From a checkpoint of a small self-supervised image encoder: width 128, 48750 training examples.
Rows from block 3 of a small self-supervised image encoder, named by matrix and row number. Rows with one number belong to one neuron. Each number is 128 + 32 x the weight over its row's rms, rounded and kept within 0 to 255. All counts start at 0. Numbers have three digits each.
After each neuron's rows are labels from the 100 images, of 14848, where the neuron reaches its highest value: "place" is the part of the image that holds the peak. Only what is clearly more common there than usual is listed. The data: streak pictures of flow and ridge fields.
# fc1: MLP up (model.blocks.3.mlp.fc1.weight, 384x128), inputs 0-63
# fc2: MLP down (model.blocks.3.mlp.fc2.weight, 128x384, transposed), outputs 0-63

fc1.263:141117141170129129125137091097156132231099087169118085120091147087150126163134117153016096130146116116162129131061138123145122104092173184140100111177131131093199121126091166144056139104146152
fc2.263:143125071199194053175150109122127161119075207169138199154146133110094141097142104134116102082117155158159078125098134118181180135114113129122123174122146136147092083136121114130173102102144099
place: centre

fc1.139:123085101144190082080124123177102148219141078117168053048057159149145127130196105169103137127099117123096105161070113103124134133141133117151111174088144090120162115102118181155079139126098155
fc2.139:129120167170178133161176040137094097084077144103104137167100193146152102124143116135104175086175110161099108090169116128097105078188125134109122090099207090142110118120117169117090076125095136
place: top centre

fc1.222:076114098150123159111110120125123108148135081076150140151118148131152122131139066108063082101101118084131120123155151112169133126113110149124119156144130100149168167201175164062124106108120137
fc2.222:162126168084146095140122180098163076149173123131104108135138179165160113135135136115071083101138142153139168143148115094166074142110193040142125086152089121135171134138052081127132137137130143
place: bottom left; middle left

fc1.103:114118136107068126118109110118105120093142145176124164147131124144078102149106138092102084165111213164054149143110147177099098086121137134115177182144157095116111109081125101122160154127097084
fc2.103:108115191115145127125138143132117124121113152129150147110157099112133141077157147149130170106132125075183123137187123101172153212130103094156127131079125169113151114147114161125130154107127136
place: bottom left

fc1.170:157165100171106098134127106136100144073154159139113112165072131129187108101162150079120179145107103139078073137156160133175090166148081135093149146157198185173077154145098149163106155162150128
fc2.170:066110173085135132175176114170125160121136150186135128079141094144150143105143156082136138097167119103152146132071083118094182158126110158181145147160114111089174132090105132122112171116099158
place: top left

fc1.173:068154144125130083103128136130113142116131150133079070107130126074143162161121122056147120113122104131133095143167135146144111155168122174065166115098120156111062152135149069100068179142127157
fc2.173:178116133170064144149158165131122158125174090142189096107120137074095137175178112136121109162104097125151065125098061177127081106099101125120139147105144127137120114143115076102099148128144138
place: middle left; top left

fc1.284:132131051163158138148152118192099141104097105119109116129103169106165136090139165086141138178119085089081138134146121120165109150144135126128156155120153213134065147104125169122118123119136177
fc2.284:113085174131141111116097178143097103124112125132175161113159122134101165097133084116180157130121087153160098136155124148153152141143135181188094131139119105189059104096124101187148130137112216
place: top left

fc1.125:177106109181101060131157192081108143156168144114183156105091131148079096130173108124070120096167105107105132097084145110175107132149157123125131118124161138079084133084115144100154110159139097
fc2.125:204132102151114123122082130123175151158097087127106165130150127152122143133136140200184121159088177143163104105165127117166160127069130090199128159107055106118117093144145099200194082149150154
place: centre; bottom centre

fc1.82:108116084107129146123140074117126117143070131118091101149123070153139089126182163078137114155153103168116147095122151166161103115205135205125114169156175112073143125157100103090196191209116092
fc2.82:112143162156118159144105125122136095105105109112147138107137101126103156137124065130094103123099081118116157169086076101134179164140154112083146123165167147120214127139088169148103125123111139
place: top left; middle left

fc1.252:108080140120160147118099141084142159104127151174121170155142102067172175124096173164189159052158086122154177156140177142077122092115169140118101101106200136135168159135131112111127106185108158
fc2.252:134131064130188152131113132134141146135146139106110110126155105146104088083174158129121186160127137098148098151061074109212120150144067157135145140133124143133166148159104155108132120090182128
place: top right

fc1.153:191092120160116130102095139186115165127059111095133100190095146164135133156118171081150197128077148087101140168165143092088137113144143132157140109127085137143124177168156139173194143120148142
fc2.153:126110146096181151094137170165133151093124094165162165081168118130126130151085123093155173125074111191100104150121169155104071130059143114088108121065111162124101125185122148136114120129138143
place: top left

fc1.87:131106093112175118096151092159151124075160035091146139128160133140166142123147058133072145099063129123124135202134140123129159131123160154137161223135174110105145076182137149152114187186095138
fc2.87:153104157155167060107171175154094053208089133134097127094145150106157139105144158149135119149132094109174105173148073123079143090110123086122116091153099142140175160096107215168173129137134121
place: bottom left

fc1.309:090118068166144173151156141118137140135118131056119121100090114178105146130091098138103161167165051162170167195131143126117098098193109097149098095102137186129123148145097142098134116121093095
fc2.309:166157164118236117090139157121158144170097168118168110112074123071134054092124101139144111121150130047112139129145155181063083184083175181176122172148157124170120142134178123100179160096133115
place: centre

fc1.79:115153108183132168143164155095161099123138133138126133094134144083161127132094157119169167117146093104058049130096105108152144124145088166115132136118099107150171100138135143139092170175077138
fc2.79:125112133110134120153145127135109148043152211118080089151114130167190124128185133148131112064131179156074134123078150116093187132185112084158135151094189168116172134173098130114144159158127182
place: middle left

fc1.365:130119100143160105153170126166087101108122115090153118146132116094082136067153131151137176122102051165112138132058163151138133108125103098146203179149183168102145128105078169119143094143136061
fc2.365:111096146118108077095115148183110092120143147065167149137092136097089108106110119119073150084080101136132195116141130177188100153118179115163148067098145119126140132214124112159101135072134129
place: bottom right

fc1.161:098104156180115122098135102106145095141139133097114177131091135164160134137147144130154188130063096121168111080127089154105132117157191198143167151158208094141167179123091166123158175126174104
fc2.161:110060147069179091188103140117164130162101179155163091145133092177094109049072116179117126113162142159194102091092103151128112139112087161126101105118107124089179181078137153146135111159156117
place: bottom left

fc1.45:109096111121136071132155106092151112075157144128089096129134096124059084123104133090146118145064146148119193129160121117122123093158113154127149103181057132107074112125154106130112122152143054
fc2.45:051113125106149085120109124085126147136088119133083226095129140117096126201131104116144138104216199116134128185128118132144142125075129087138151145098157137130084123096099119104074105132137095
place: centre

fc1.341:090034162111150165113151201161095091179094118089098203092135086133125152125162123142051143192136172117181143141079158146165104113103163099076167166078118127139086103125111104120109125147140130
fc2.341:151107128122149077131108161160156103116072163134127156112156179110108113134097173102110148142124123153138108123112109129147070070106157189122141134153135143060125158198142155106159189208132105
place: centre; bottom centre

fc1.4:169089091112131119087095169158063088119115078095053118103155036130117118131104132124091127140069076156047175109112155126154071203134121126125090099140118096108124134106124109145085139176143148
fc2.4:129158104076143139106106151150133123129087108189117108148145076076124112092087131135126156124099148094077132046142091073116150100106095072131147174143122137180151150048153113129115131166175146
place: bottom right; bottom centre

fc1.251:108116123154080123117140190185152068204194145139148097097123094105122110205118096127146147151161103087167137126103127142132137092122085129070120094161131129126146137133157126053089165142159089
fc2.251:103116136086101136139136127049130115121137109119143125126161097148132065149102084169178156063085137122163104143111066176088101206141103095108138202119115177121178136154071218129126106094070121
place: top left

fc1.154:084106100132071057101188153124116138123135076143169134106092122138122115131153137120106120082123151124115124112083204146108141073127132185161138090153069104079127133121092160151120152122129150
fc2.154:202132113121139108099112141154147137165121131134188163083174176125090149185114073102159176158116163177098084194138140072108118145135107131130127148141119155147128134134120106149144125123160133
place: centre; bottom centre

fc1.295:131135131081094117108180085159145100081127132172123132094068104140122143158138167147200126122156153107172145135131105141126092141193105147099133148206152131142197238139158189150138133090148138
fc2.295:105119135154102131194087140159185133119086155100133118128117168090124109172131129163127178183131101121155146117105084111143151141120109139112156097181167067071126162083150137146092176122144175
place: bottom right

fc1.287:133126168148118161112125145104135172110068122185207134135142122051189101146134131137118146168138152177128119134072119172041197100164162161088130113134112092135118123129094173108103143095099139
fc2.287:140083095172078125179136111163119122106083101086116092166110126150119171092146122103183177102113130155165068112139107177134117107107109145128112149086159122102099109112165168127105146119157059
place: centre

fc1.245:151145108168164135113089145156096127168113067125142163184108116154134074101142107129116122142055130083162120180150091112114120194094100077166103107171118099184118116150102201087113100127069115
fc2.245:156139090106158182128131105149142092139191117161124092123148089141185121172120178146116123156115125136183169163176143108051164063168106113163115147113131128158148130118115136167132106103092130
place: bottom left

fc1.338:140105106157132130143147110099139126142059155088110122102128136183147128123067061098137128120138107095097072143068115046153106184076177140166128130175095178168142163103105092119112169159146181
fc2.338:128121119100123177093143110080117051097141162125119120070177146116138159137113122137089071088131144116151098176161142166051103115118047133123070169056104116125066092108079096109145149137122130
place: centre

fc1.176:156158173132141134120191160043174138149137141183103165062157117110159120116072111084131147102078153103151128121130103067058129041130093108130157105124127122155071132088124147090118074137148128
fc2.176:056168158077187219153165138198134080080111058117121104136117127112113156140175184185155161075174128101106134125122143113131135124091147156155136151130130097134093108072165108182089154151150129
place: centre

fc1.104:134162137143110098093087050127159075121176170176113200162127158144177117166126152133116081141136200135117155187178181073106153110124125113038159145127144092118135137116121092089073196127132139
fc2.104:058091128136099122111073087076127177189129083141127183170082152126077142134167072108105152113154114137106095131139077175073106195093183077151080162133137173095173117130109178079123101104148120
place: top left

fc1.61:079137077115139058108189203111134193146139115140145098143083167092152157118129079140115131123132112103178150170119212088099168127077110091141179132133055172143145136103124116132129131120119135
fc2.61:129144144052149126124124151190122121106042125131105129065053094177194156163178173155129174129106125133116111140142154128091078121108110091099087125111100105093105140149136115137149186158150102
place: bottom left; middle left

fc1.76:128131149123176090149148110143133151077141160139109126139063112068134074126133113125118164142132108166111182166031107094097073111167111093096072108168155184153094117086112160181072123151132161
fc2.76:114140162107119142108121131237113129080167132169113071132104106118106074114169115139085105120196091141135130142044102130151099145146151136118128113122118124121115097170087137142132118152089149
place: top centre

fc1.175:153119130138115092115096200153119118081178140158126134054081114096160122111143155118107137171101161121118053132114106107093100176125090148112174109112127156089171104150137117109118120189067138
fc2.175:124202137120099108152114083101078169141139135166104144162192147166074160143128100108092066123146140139116087158094149067118149131139095159075118160080095104134151119213155116111165119172158107
place: middle right; centre

fc1.90:094135111127150101126136096129118104155156132118077092128085118177111086108148093170143144146123094120120149191086129161114087052164079069082168155159143091159094153152075160149190074117153081
fc2.90:160142105172154138088112138066174098143088113100121171115132088108129086113064096165125107140140170120152072120192158124090062194067146112114136116104147153113131118108119147069146179129123124
place: top left

fc1.329:118092131194087109132106127142083111091110219073113099120135156093165080111122158148143165049142068136085114132154162081106107126116108135182150100136066135122118105139102098119161157064154145
fc2.329:142110132138106117073082099108126070174140106086120162094145141091149136107142121126084154128110120097156073116146111168162136193124141159167106118129108173088154119194160125203116179156113103
place: middle left; middle right

fc1.208:147087109090087099160082141168171082143113151130142123118130172102171168087172119077140113180124130099110176080093136123128126140155152150171158178129123074115092140140144175102134101101136155
fc2.208:109104124161126173144105144168105087137105131091136131129143079125154125155126148093125107094125096153119153124127153152098178123170154163095063137102156151100115119107156179137127121126130097
place: bottom left

fc1.326:112087137137062099121089125120161063115186149129158170179150125091139086125151197148142131105108151129134124172193152106146134139145077100102145111176130167165101130106114066139081163093128125
fc2.326:057083114088081126155111090087138146153116146144137134171164129102120063102169116114101078117112099104134150169165107086094179186112136110162106126150093176115153091079103120101078147104137179
place: top left; top right

fc1.202:162069102039043174142098117142119114168198162118130177163162050138106125159118151151126131107131148095160157186116132091171101136150164181111099106100138093098162150101110173147147124192125133
fc2.202:102101127086154127099155129139090117162103079131076135150123080132162100159120133175126120183087139107099140172162158113117130174160069107118167135103111095193078112085126154111101088130140129
place: middle left

fc1.146:112094094117132096129178124115119058121054158109090159097178114145097146146200089148200171097119084113085179113132148152097152169128138154092082177123125150168139150118149156124115131121129118
fc2.146:117182160166149136081196134150131160108108109140193141091153127142111172108098160077097128106177152099151079191115126079158130139094178228131129161068163135083123141152146103088166073154115107
place: bottom right

fc1.214:153142156199100096134094085090118150148096030083132085190131080134173128126097157169121144137146170114153139161191150147144113120120130224145121132139160118083109113135131115070126169124135174
fc2.214:131202153140133093169178155112130075150129139156117129200129099115078089107111127108104135123152172134139099134116124117145156080088143143108089139137166141137130055054137183126117138095107119
place: middle left

fc1.376:113059157100156166104034158117106120113107148066132114093136144126189076074124155117196116113161099108135145145079173193179135127125144135092139143097145177123094085151137100174150120118118131
fc2.376:110198132163146200086149168118109140154125119164120200185111142091056087106190136163149094151126141087147142128109110146142163154097088149132166139095139131128190179141093042108120200117127141
place: middle left

fc1.370:152108126146081174102159122146094118111117181167136092125089116124128154137089144093116119148112057111143124150106136109085123144146108137129125068145091106151132127106120080083162176157207126
fc2.370:078145159138123131134142122099144183150134067099100105071125119123159132114137099150117112142180132049163111153124125091181151131152143225111132071089166189103136143118145140125103103130158127
place: top right; top centre

fc1.206:122097186117099095111135124134077096167135151167138118105112198108210124156154114102161128117077129147134100199151132095153144122138117100036119158078148126135116084163107092090112143124158129
fc2.206:138141102094136135155130148138135048204136166122150167138099151090082121120196103128098188123135156141087198146151137173115137192134084127132169177124091176158174108147110098105185121162131085
place: middle left

fc1.192:092121097127115070118141173125164088064049141142118110101138099167139128125210133150144158107140124172102079124075144173084120128109174146090138156149114169086105133120146134133119118068130106
fc2.192:131084135185156164198159051115120128186165115153136104124112129107169107089075069101089177114120093118138159110128073056174167165087118123098107191120167130092115052147134155103130103152148136
place: bottom right

fc1.234:168110128161137075147195089141112128134146052142126164139113087087127110124121076168107157118061105129084127095160130175121135097143109160114139129130118064080064160068133098139109164142128130
fc2.234:167141107146146078115102122125175147116090070149146187121146106138156142155076115180174090151110176126149121096120112123129132096067057172160094176176121109176160081082106080126147142110136147
place: middle left; top left

fc1.337:173141115154177129104164064064110135098188125110117118108138138151131117126091156191132121148089104120162137123127168107157117129117149206125110143076149095137167164136139182132104189130107142
fc2.337:133127179170140124104135102123154092089124180128107097132092153113108139165170115116081069110072129142122101125072137101061130160182129139062166149117114156061122089099164105086118174141139093
place: middle left

fc1.102:104088153073127097083128073104096106153078133089139102085162078169097115077156137144195136122177122151159208137069162086096122154160196159142053176107138142120142121123151221098130111130126130
fc2.102:081137088132197138120087119171130191099137117113094156136115148128113122148196176097093045098106113080131204109151150081190185162089107146100158128131125148122127085192122060126157100182125094
place: top left

fc1.98:122093179117128122147122197129134154121113177133120157081183152189079117138142103164153193178082090112131180110139153147149125170154104129088090129081095137134112139128087139135113135222117100
fc2.98:096148179134160084090171047159116121155126115157105148168159094155101184203135129088134188091110137106082126169101177099127088114113143201135106133122119126089124094130146134132132128102163146
place: top right

fc1.101:169122052164108103123136086076118111141115102098151089093180116052133121120053069111124205108081141109160127118193093107151152163072130162105118165127087087170076111148146081108120128128077121
fc2.101:070129079154124088111141085119140087062148123118103113122101047122120138149134097126126143146151141089149118123189154107130151150140125097084102200161130098120100169068164097191118111124144148
place: bottom left; middle left

fc1.258:144109096141150115141058145102145095109183182109120133120127113166120124072101130094171126153095090154140115136182144134180076112125141132143158128122155148046144118159092116184166132130112170
fc2.258:087203097105101107115156115145111101137092092158073128137128103080077136108119105143072110157136093113154128101086129088120151173162107088108126191082163125124145104066152125108129157173152130
place: bottom left; top left

fc1.218:120099028118127171162124108119149095108105146148103107143086130092102175121103134166172173186133109121136096193037125139105145052137099114180099151121102147125071164140105141095113125129144142
fc2.218:085142075165163132145103082133167106128133104098139141113193160117144143094111086156147134143159091145097148180112119163070129072132103155135134112126152159196124151124116083096191128082125115
place: top left

fc1.138:134131122107157067156142135080183158138103139145140179113131075120143157093137153191211147164107163127177170147124081143114136099120148110122138167143107105096103170099169153105106107123114061
fc2.138:148081156092214137141110084134055126133110107208120090107138120102112111103121114128108128092137091115169108131143141039131106126073079062202119126170155118156096102071131120157131155169141071
place: top left

fc1.246:129129079156127096139111120201102141141114138118072089096107147085164126210121119062135094115159134171088117069147068116071156157188126176098115140157160114115114153133115101146169147157154136
fc2.246:098136176146077072100087057151103092145085071108109090154082103170129110104155142139148112167143166129082139170065131214105107133130096130136185098150165148146134122112109164146131197108056111
place: top left

fc1.230:113133154208069133089121108082160133088159198138069176097162107129126127108157144135159068129137113135127095191048178187185122109148075166113134125129172135054159146132149129174149157154117114
fc2.230:045166180134129165134110151109122115045156119091134066138194171127082144130102023179118124112135161091110118072148165136138163121186121162162152115143167184146133115128152110159089170107161148
place: middle right

fc1.349:127113100086077087098140134159141183075106093132110137135132131139137118187192122090118109086117117133097067056182132090127146114197126170123158124168143069094119178112122134152131075104106110
fc2.349:126164156149137129132134126102118082157042118162141163152153119138163165138158129149120128120157133146102131166082064130096132167149081212086118098126108200067179150111130159169122162188147093
place: bottom left; top left

fc1.345:115150130143099182126085130151084063202166116143135097148103161072174074196118020151150116095127171142142114096101147153128137151165091139123076131136118048105115132089131147115148147094130067
fc2.345:149128124122103161131125153106205162179170152111116135120122086190088148119145176157126070161150149091120092088141121161167114129106094095106115165134134159187171116114075114146117166093109119
place: centre

fc1.128:174067086129161158109151094164182086152109166059097104141174105121109159107190110150119085160143133098132089184144100096212156074119136136165089097155103098136132143080126161138135164123150118
fc2.128:112107122079078202184117192105121106117167091163137165127127173152124069078070126137131139100169160123204152099169111068106095115082143118112179104155103125106075122137118132131153095180097144
place: bottom left

fc1.123:130104084111098186128157129200191152118130129062179134105093137117173140128140139103157045111110157083071123092142098116104077134080050174159185114135172123141106134142131148107139144145097154
fc2.123:115197112130164120193186087119140122101128162160129118137105203163088121103122089117105109133121078136111152146129126117096085109150089175177182108112110141086083050173114161161127044124134098
place: middle right; centre

fc1.228:129198091059094103123084161150087082083138101103119128080145122104190127172148125143102183102109131159152111160184102121125056134089100161125128123101165135159148066185166120059151138148114115
fc2.228:217108096117060072178056137162151088176137141126163149103183133102098141079145146103168149108108174168172134170112190115173107130089145121186144106106091126153108111133131135132155052134149128
place: middle left; middle right

fc1.120:133189154090083113126072113088102124099093061151131086141132130128143136183156088100074140126128122135114132194149129097097081118150169078103105143102183084158095152143155114123087156224156124
fc2.120:145152135168152095130180129135190103131137132119131118167110110114079167095116156101143123152129154163148020167134151118154157132091161097123133188087104091098160080139156112149105129137140094
place: centre; middle left

fc1.302:057185132087142134127080097159139131045184114115150087132085177122124159211137083163123112119140147086108118094103166146103078143122063127180154109091163122110107115070142192139089127084104170
fc2.302:161115153122110144191170176158149114139094080101129104170132165149129160142127144053158171142111086106143107145133032167117122090136108169135147168074101143133146099139153125143110163124153107
place: middle right; middle left

fc1.57:098105125060139096144129111095135156115105116171133148088149139115168105126135110108095108101137072091115118112126191158124082158141076189098178144146094165165101132149184105172123128173150103
fc2.57:082192134109114157116108193158140080147124148085084100139095086106120154173121106095131037126119111119078103123163076162153132087135157167071158076096097154123129144102160133120114125163169174
place: middle right; middle left

fc1.298:117124098174130182117171136103178054160121143145085124149132096108130137110071101135107148134143123116133120107113115120144102087081126163158189129091096145128154201101074127104112115090148152
fc2.298:133128150105140140069093120085172082144121092157135142164093147159132098146102150160143106113076181074134144167152126102115155129150068082159121138088183155162212183095070116166104146162137101
place: middle left

fc1.368:151091151067068079113089116114157133092110131131130099100097164134126131204069151141115088157107163134141139082101140085147136110132159110151114104152097109105140128117069130106170106096141098
fc2.368:043166120155066157137168117139082094106166090122125129144103106141092125076122123084086137137138106175127060112188112132113128084081148182097096128085194136028129121105085123112112141194137123
place: top centre

fc1.127:148139103190141150102167124180113128128107110085084168089176151132113067101124140122139114128075147145061057119132170139132090120125130139134144133165149075143138139122101156149181093144099180
fc2.127:122171165143142133102053198172155184157154143159102080088112086166137158101144136069107150166080180131144093121146127073125179134091146148123116104111158165041096146169105153133067126160138108
place: centre

fc1.236:138121137186127119177103079135077122175147107107106160113120096136124114094138127096134200127079108133108142157103132108113143115115143156115145082180125111171095164085139178104092168182059118
fc2.236:120105109157144116155194150087114128121146123143124192137174108085125095121114140150131115099070123154172084115124176131133159074143121143144073133119144165167109065108145136080116142078138179
place: top left

fc1.38:089117184113150169143098104172124093109050109100126071084120106200157049096119131167136087122093137096093170111104109089122126114183113159209110066120136122160156124081149129151147138110093104
fc2.38:109140139188119103185173119158096143123105104115073107173132126121153100124177108160068135127134113094154187133117103061140142118210202114129123092151137111101143116105132130100144162162175151
place: centre

fc1.203:127148118161173062067091179078079108133173138098093132164128105122156142099197113161076090129113058173106106168171061125114102140133100075127115142104134082145143190152140100153160117133156092
fc2.203:146137149136164092150133064196123102117079142173158086070080113130177151154114096138124144124132126137100149143122172090125123150132109115158155114158138166099137182122183186113161143138225130
place: bottom left; bottom right

fc1.41:092084128200121126114032148118170189149125165175156139132058179101147116142143100099152084129142134140166130107053137104146119116130115112123074179138177088146164122137118105083125118157109132
fc2.41:139104162074099152178106137084135169128076119187108165164111141124112121182131135080194114136074092128129074092070154088153115120065144102129147122112088160148151105155113044156119077075157130
place: centre

fc1.53:130092131185099148158145126094134098149139157120098090156141098099163155142097155123144069181118109163175170157164129171132117140117124182106120100153193125127130134138118137100140141172255085
fc2.53:130054151164174132063073151104102131126118173112088144116157134132149164112128146107139103126189160114081064083144109099104218183153147163145137142136103089078171150101163091118063139117126149
place: top right

fc1.355:127112126172134102101105065106111128074112104085094141126155088112121117096158159154151106067100093146165110057142155186137033103094052140089113142153142151173157100160089134116136117159110132
fc2.355:111083151119146113154098120214149109152166123099074095125155093108159147157172100158142142149121153104094201156109114134094147126133113131167117093098142134128166106162103125162172181208151114
place: bottom right

fc1.320:202124126059088111091142142146122157147125127108077166151118114172127115138077130144145118172079138130124161117095147105093128091060166088113185057151136199088145137101144141095139132119058128
fc2.320:094098158183144117104069163144140084093141092107070163058107121187176104162116135111137137149115108143192138100089151165117128135133138196076124079149140141147178131097152094130127139175115117
place: bottom right

fc1.134:156127121120144041103122150132109104115149151136089139116143105157125144116160160161146164171135115125138117160180123162088101119094097067107135124118177113164113122205141197092125102090146135
fc2.134:142106190109110109058184142105129136109133184150138158142117136133114113155130046127143158138126126176131135125132152107107135159211137136161123119107105176102162173110080129157098099180156178
place: bottom right

fc1.353:110121093115098152124073097131098095113152073153121093166084144161185115186186145109128081118132116119080151110092115158096136192127160146082115152142093122131122136107099109126194123072158099
fc2.353:129207139168121131103117152115113115089112104113106175111059158165094158163150160102101081116176094162050137117124107101112080130118156123119102123168074169198134186123157109168107117162133093
place: top left

fc1.334:151140122104093121118171121105162131150103146107075157128161083138117126135164097140110061166103147121126122100137052128163107059140134150186107091143135127188221092149090113064114128112117211
fc2.334:083146102165101108143105138204118067138127104094106143140128118136111065069106132149169184066103079098179130070129104139109107221101082111146181130108145101100124168131060192087102101096139106
place: bottom right; bottom left

fc1.248:093135160170168103155097112168160125131125143093119080100189102075108120147140166184088170099105141139139082156100135114149138165098174118133109146170136102118133099104096179106165094184112190
fc2.248:190095172077102111162151126165175164200135145085144133141114087091097136176189115097114156135094121129103105154148073112051170066131135116134142078133117096114104133123092123151115204103143078
place: top centre

fc1.319:129159123122135066106197098099190125105175178175109147178116081097162136161211131160132128135064130111126115153106152106122076108154105134128181151144109159063111159130158099141187088088098096
fc2.319:151150142170141130060160094075103173247112121200081166076175100114098158132139134165144116161156129116117114119167165101147127096170115165149142126103136126134123103112165140111112168145175123
place: centre

fc1.233:150158062151079154097152156120113142204120131176171158183162153108117147083128106135099098151091120140120095155118165138187066161138127143134176145152131128061173120160124139070146114064177099
fc2.233:164149105097088136084072089163106124112072079110174129099127130149210158147113176134120156146097159099138139103116089158163178078162136113165141083082095155110151114134136157115123178133137127
place: centre

fc1.276:161133173158112114111083094129157129180118144128072164131081124120139075127185143134087200082114133099176142124140099070110147101124157169162142133170156159118127080136125170069191106139113143
fc2.276:087119142075162156163130107133134085199155133144150120109194101163121051129147114158072161133104142163111138133142129157122151069145116132143104162104183110139189132103115177112154098145131130
place: bottom left; bottom right

fc1.366:139139080099181120097111172142116143111183071153183172088101120093134087125107119105089101147105176119105140126156083150131092106134136090141122098164134153125085134154123090102133139167106089
fc2.366:108132073140200124121144078120137098172100122115143099093222172174107121116074134098081148101126145155096122135063118083175102137066132117113159136153127108154148117165066137091144143178166105
place: middle right